python train.py --train_examples=36250 --crop_scale_min=1 --activation="relu" --widths=[96] --init="torch_default" --optimizer="soap" --beta1=0.95 --shampoo_beta=0.95 --precondition_frequency=32 --steps=19600 --lr_schedule="linear" --weight_decay=0.1 --adamw_weight_decay_other_params=0.05
Rows from block 4 of a small image super-resolution model, named by matrix and row number. Rows with one number belong to one channel. Each number is 200 + 30 x the weight over its row's rms, rounded and kept within 0 to 999. All counts start at 0. After the name is the row's rms in percent of the matrix's.
After each channel's rows are labels from the 100 images, of 14976, where the channel reaches its highest value: "lies over" is the class under the peak; "top examples" is what is common among them. Only what is clearly more common there than usual is listed. The data: patchworks of several textures. In brackets: how many of the 100.
# convs0: first 3x3 conv (model.blocks.4.convs.0.weight, 96x96x3x3, each kernel summed), inputs 0-95
# convs1: second 3x3 conv (model.blocks.4.convs.1.weight, 96x96x3x3, transposed, each kernel summed), outputs 0-95

convs0.84,075,193,164,220,256,210,210,228,279,179,241,195,189,245,211,202,168,206,174,207,211,208,218,190,192,191,246,164,167,192,143,242,217,242,185,182,221,211,247,207,213,184,129,220,244,216,201,199,182,216,184,163,249,190,207,197,177,152,127,172,178,159,193,195,241,226,178,156,192,252,213,207,168,201,276,178,192,142,184,184,173,242,207,190,211,182,195,197,218,161,231,208,228,167,234,181,212
convs1.84,080,163,194,300,189,197,193,207,153,219,190,216,194,191,185,206,162,153,189,173,200,230,196,237,203,245,132,202,222,160,184,199,212,222,189,204,247,197,226,166,150,206,222,170,162,177,146,204,242,193,160,204,190,184,192,211,224,209,156,150,171,200,201,248,237,173,178,179,193,207,231,176,234,209,224,234,184,180,227,181,182,181,219,168,213,214,215,280,233,270,226,154,186,234,230,178,197
lies over: zigzag (37); crosshatched (28)
top examples: zigzag (46); crosshatched (37)

convs0.18,103,251,190,181,229,178,177,177,215,141,210,197,230,195,205,148,212,180,156,167,156,216,189,184,187,200,154,221,183,251,175,211,186,189,187,208,198,188,199,225,225,168,211,154,204,176,196,207,210,175,193,263,229,182,229,161,141,226,167,200,158,211,161,136,162,184,206,238,210,256,226,238,129,229,224,159,185,178,196,242,166,153,180,211,203,193,203,145,182,197,200,156,203,162,247,191,242
convs1.18,121,115,200,205,185,202,162,167,186,254,195,230,232,195,134,210,186,179,231,202,187,192,225,226,187,205,215,160,206,151,191,206,187,222,175,207,177,220,235,180,181,206,157,201,180,190,158,158,246,177,241,169,173,209,167,240,251,179,150,146,228,155,246,213,222,223,168,218,198,199,196,162,218,162,154,230,251,237,198,184,211,183,193,173,184,177,249,250,221,187,240,227,171,238,184,198,161
lies over: crosshatched (70)
top examples: crosshatched (72)

convs0.63,098,200,196,202,169,205,176,209,175,219,241,141,202,215,200,152,214,207,202,213,202,200,217,216,236,197,167,181,229,224,179,213,204,213,253,243,180,262,219,222,202,169,250,203,144,255,208,186,160,187,213,201,181,189,208,212,191,236,244,196,171,213,204,128,274,219,199,154,183,192,126,193,162,226,154,220,195,181,231,162,177,198,157,247,168,168,228,197,178,204,188,203,152,187,222,142,253
convs1.63,095,200,189,210,191,236,187,199,198,176,196,203,199,175,204,249,181,161,234,172,193,196,210,189,154,210,227,204,231,165,189,153,168,180,255,146,189,231,159,152,266,210,204,225,158,173,235,241,201,217,173,206,258,208,198,176,171,215,185,214,227,183,155,192,158,202,152,225,225,156,221,206,233,251,216,168,244,219,216,198,212,183,203,223,271,211,180,180,189,278,226,226,251,241,210,251,214
lies over: dotted (34)
top examples: white (71); dotted (38); spotted (30)

convs0.13,079,200,194,210,202,175,177,202,189,132,247,262,294,204,221,204,136,177,197,191,181,234,193,228,167,184,163,189,194,258,153,230,224,207,257,200,238,157,223,253,198,192,212,234,190,198,195,197,204,194,141,205,256,190,209,213,173,239,200,208,243,174,194,205,165,250,192,183,169,220,173,185,189,219,138,206,230,190,207,196,209,199,213,148,174,279,201,188,189,190,195,183,174,195,174,216,225
convs1.13,095,213,180,247,218,178,145,207,199,242,172,190,261,168,198,216,191,248,226,198,214,183,193,195,188,229,223,230,155,163,226,268,184,181,244,217,168,206,203,243,234,188,198,299,201,197,197,215,204,209,224,196,162,194,195,191,187,207,193,184,273,225,195,209,207,198,247,251,232,179,176,181,200,133,253,175,206,178,201,143,221,189,211,217,201,204,187,164,176,177,184,194,263,185,218,239,249
lies over: crosshatched (55)
top examples: crosshatched (57)

convs0.69,102,224,212,237,168,182,142,206,234,194,236,182,181,216,190,163,183,279,225,214,260,190,195,257,206,170,218,246,188,196,204,207,218,239,205,146,180,249,166,213,191,241,256,219,190,233,205,164,182,215,216,210,191,226,139,165,230,216,200,243,147,220,220,142,215,235,178,210,237,228,202,217,214,193,221,197,238,202,202,159,219,210,143,202,160,256,167,226,195,210,223,184,202,199,201,146,166
convs1.69,096,149,225,232,232,191,256,214,171,222,205,168,204,189,205,188,203,242,192,178,187,215,211,169,208,196,224,247,244,172,196,219,170,195,176,239,201,169,207,189,178,141,216,188,153,244,218,206,177,233,163,231,198,188,207,224,227,234,177,194,238,172,169,265,289,220,225,185,216,225,158,210,171,222,229,187,232,235,186,197,217,150,237,230,205,222,291,260,177,180,229,207,198,202,175,183,184
lies over: rays (28)
top examples: rays (28)

convs0.66,080,185,188,132,225,167,187,197,149,221,160,236,226,178,194,221,159,229,161,171,144,222,219,203,242,231,154,170,215,173,175,216,181,182,151,165,135,245,158,220,228,187,237,205,169,209,183,174,203,184,162,228,222,181,256,278,209,194,171,184,247,158,180,193,214,204,161,209,185,231,194,192,175,154,198,180,197,157,222,229,207,188,208,208,225,199,190,188,177,178,194,228,167,183,173,263,240
convs1.66,086,223,200,142,238,256,227,200,209,240,192,193,216,244,209,176,212,207,237,209,224,202,161,229,165,173,182,202,178,178,273,246,173,217,189,183,221,270,195,172,248,199,165,204,197,141,181,217,215,200,236,185,195,198,179,195,198,232,271,209,189,196,171,184,161,193,195,268,212,210,245,198,199,208,221,176,248,178,173,148,184,175,294,250,208,205,179,166,200,206,187,183,222,194,172,182,176
lies over: crosshatched (30); honeycomb (25)
top examples: crosshatched (38); honeycomb (32)

convs0.14,091,209,220,155,223,200,152,213,233,139,220,218,215,218,205,200,217,236,180,214,274,199,197,192,182,239,200,152,186,164,208,196,221,229,175,189,225,238,122,305,262,176,162,227,170,181,221,183,174,225,237,204,232,213,209,209,182,197,175,216,202,181,219,211,189,181,209,183,167,204,212,144,230,188,193,181,179,202,189,157,189,227,285,244,208,232,208,192,206,175,178,242,226,200,181,174,188
convs1.14,100,205,181,242,162,228,231,174,181,232,195,113,202,177,185,132,210,158,175,200,222,260,188,171,196,169,202,218,186,130,225,215,194,177,198,256,182,196,217,188,226,142,195,144,216,206,231,213,197,159,190,220,172,177,183,229,173,240,170,180,196,184,181,193,195,192,166,176,194,261,268,233,194,234,246,236,179,187,205,240,203,204,231,158,177,160,195,201,199,167,196,182,175,157,214,176,169
lies over: crosshatched (33)
top examples: white (80); crosshatched (38)

convs0.89,128,221,209,214,162,228,184,217,157,169,185,208,273,156,218,182,260,156,202,191,187,239,219,200,240,188,170,199,193,241,186,128,205,214,200,226,203,152,149,243,272,205,179,195,189,179,175,248,172,207,210,181,267,204,207,173,175,228,169,201,210,235,208,185,216,222,172,148,179,216,164,158,228,214,178,200,219,209,223,114,226,204,207,191,226,190,180,175,234,234,213,243,168,221,224,201,192
convs1.89,107,168,212,235,239,181,236,181,228,247,188,236,142,234,159,211,227,222,194,238,263,231,247,203,204,180,234,224,165,189,200,126,231,226,196,217,215,165,177,172,192,164,227,229,173,169,180,232,153,188,169,232,133,197,168,168,205,211,247,169,177,193,213,186,188,180,234,182,188,190,170,274,188,194,199,224,178,192,222,232,177,230,246,193,205,169,199,216,188,193,161,193,204,184,218,273,163
lies over: rays (32)
top examples: rays (39)

convs0.65,123,197,188,249,212,198,166,192,265,204,191,165,148,186,201,244,197,257,219,208,169,180,221,219,249,165,169,222,156,163,244,178,203,194,184,191,210,240,190,185,297,225,221,179,198,200,190,188,229,216,209,166,131,199,191,205,206,162,258,199,203,157,175,159,214,192,218,274,213,228,210,194,185,229,169,220,190,201,175,233,215,234,163,171,179,185,156,158,162,170,185,213,191,209,241,237,179
convs1.65,119,248,248,195,232,105,206,232,271,223,202,211,156,215,160,129,238,201,189,208,190,193,224,195,203,183,152,205,195,198,271,196,200,183,191,242,238,199,221,182,185,158,211,195,214,199,238,226,176,166,169,237,174,195,186,217,178,166,222,193,222,215,183,212,218,185,238,164,229,216,151,209,185,256,181,223,187,197,195,208,202,207,171,211,174,111,199,173,223,215,195,178,151,166,240,198,223
lies over: grid (36); looped (28)
top examples: white (71); grid (41); looped (33)

convs0.24,104,160,183,186,184,186,184,219,243,165,245,130,182,199,171,175,182,215,193,222,235,233,194,194,255,176,220,207,232,230,171,210,221,213,221,154,144,176,315,217,201,171,161,191,169,224,192,197,176,177,156,188,238,218,223,189,193,184,206,186,171,178,215,159,242,177,179,143,231,209,143,190,177,161,219,233,189,203,184,224,181,193,207,265,217,164,176,158,201,213,193,242,232,215,210,208,179
convs1.24,102,217,195,261,181,148,198,239,205,178,213,235,169,195,190,190,222,234,268,186,180,192,250,177,178,200,223,245,181,123,178,214,169,188,209,205,219,181,291,215,239,173,198,240,191,213,225,207,186,147,214,164,213,176,199,269,213,206,194,176,251,242,204,187,249,228,166,184,172,210,229,237,181,205,216,224,191,175,218,227,169,195,177,212,200,164,215,184,243,202,194,188,162,131,202,222,233
lies over: honeycomb (29)
top examples: white (79); honeycomb (34); grid (28)

convs0.31,119,237,208,226,174,180,197,209,178,201,231,181,238,179,219,160,259,221,214,195,171,250,230,204,251,222,218,195,156,268,237,224,201,220,206,181,225,157,240,165,180,208,248,179,181,263,216,201,160,197,201,253,144,189,198,196,167,186,176,220,207,181,181,152,185,242,198,170,166,181,184,222,130,218,208,196,178,188,226,223,162,215,145,196,167,113,206,191,156,215,202,199,195,203,203,173,160
convs1.31,105,167,201,211,269,190,281,168,219,159,200,200,168,203,195,175,199,239,161,209,177,181,185,210,221,173,127,193,239,264,150,199,206,203,192,196,177,242,240,180,183,195,182,167,227,198,240,235,202,216,217,162,167,216,203,181,238,138,188,205,141,206,198,209,269,195,217,182,163,197,164,169,232,253,140,231,197,194,202,183,217,159,167,163,204,184,201,232,183,177,200,187,233,212,165,176,217
lies over: dotted (40); zigzag (30)
top examples: dotted (51); zigzag (34)

convs0.82,121,196,168,164,193,195,132,218,194,193,194,172,184,216,176,200,193,198,174,191,188,183,188,197,208,164,161,213,198,123,205,174,196,181,234,155,209,196,277,141,269,193,202,210,165,157,201,187,185,188,180,220,192,209,152,154,238,263,223,191,206,189,199,163,226,227,204,228,211,184,225,182,230,267,173,273,164,194,231,157,209,217,189,251,160,194,194,203,206,225,229,202,232,195,259,210,237
convs1.82,118,239,262,235,195,181,202,214,223,251,197,226,177,177,227,224,252,185,195,177,221,172,208,222,201,179,196,242,275,232,165,204,194,176,166,228,182,232,208,202,139,202,240,245,186,196,266,264,213,189,190,184,246,202,229,234,120,176,232,207,211,209,194,275,283,194,154,165,221,224,159,227,178,213,221,201,220,183,201,208,205,197,197,233,215,203,203,191,180,195,200,198,202,188,203,164,193
lies over: spotted (25)
top examples: white (73); spotted (38)

convs0.27,098,195,176,190,202,242,178,223,173,243,182,206,173,211,217,197,227,158,214,244,163,154,169,199,189,238,244,142,166,145,176,183,232,185,209,255,208,209,168,130,158,219,222,166,224,161,180,144,197,222,209,218,245,236,219,171,211,227,224,191,213,217,228,240,160,264,191,258,255,166,199,152,163,178,205,174,188,199,215,227,197,204,215,203,197,257,190,205,166,207,195,216,201,210,143,221,185
convs1.27,095,223,228,215,167,235,215,205,180,230,196,214,219,230,228,182,217,219,249,177,195,203,240,169,209,219,184,190,246,202,199,183,147,186,198,157,150,236,191,207,237,265,225,221,221,214,233,222,222,192,223,222,200,163,245,263,183,201,239,233,205,167,142,205,212,132,179,201,225,234,160,243,194,261,231,237,193,170,197,288,177,175,178,259,239,215,211,177,213,197,174,203,196,214,183,173,178
lies over: speckled (34)
top examples: speckled (39)

convs0.74,143,193,186,210,193,192,159,172,189,176,183,186,194,202,233,164,166,164,154,225,219,213,248,201,239,225,189,271,217,168,168,115,210,199,220,184,161,184,219,160,257,200,184,213,268,185,158,223,232,217,153,216,216,196,216,193,186,226,179,192,212,198,238,197,212,204,231,192,238,217,114,214,164,165,139,248,222,219,193,190,200,204,248,224,196,207,182,176,169,205,201,206,157,219,132,176,212
convs1.74,130,231,230,219,225,226,297,191,200,203,217,210,197,204,181,276,195,171,216,182,188,198,191,201,197,218,165,173,188,187,158,153,176,171,187,208,216,192,227,229,196,215,243,202,247,173,262,227,197,180,268,215,225,199,162,209,204,192,198,228,168,213,160,203,240,203,161,202,174,198,170,220,224,251,156,179,195,203,218,229,195,199,82,174,140,236,213,209,198,194,221,176,206,181,171,200,222
lies over: dotted (40)
top examples: dotted (47)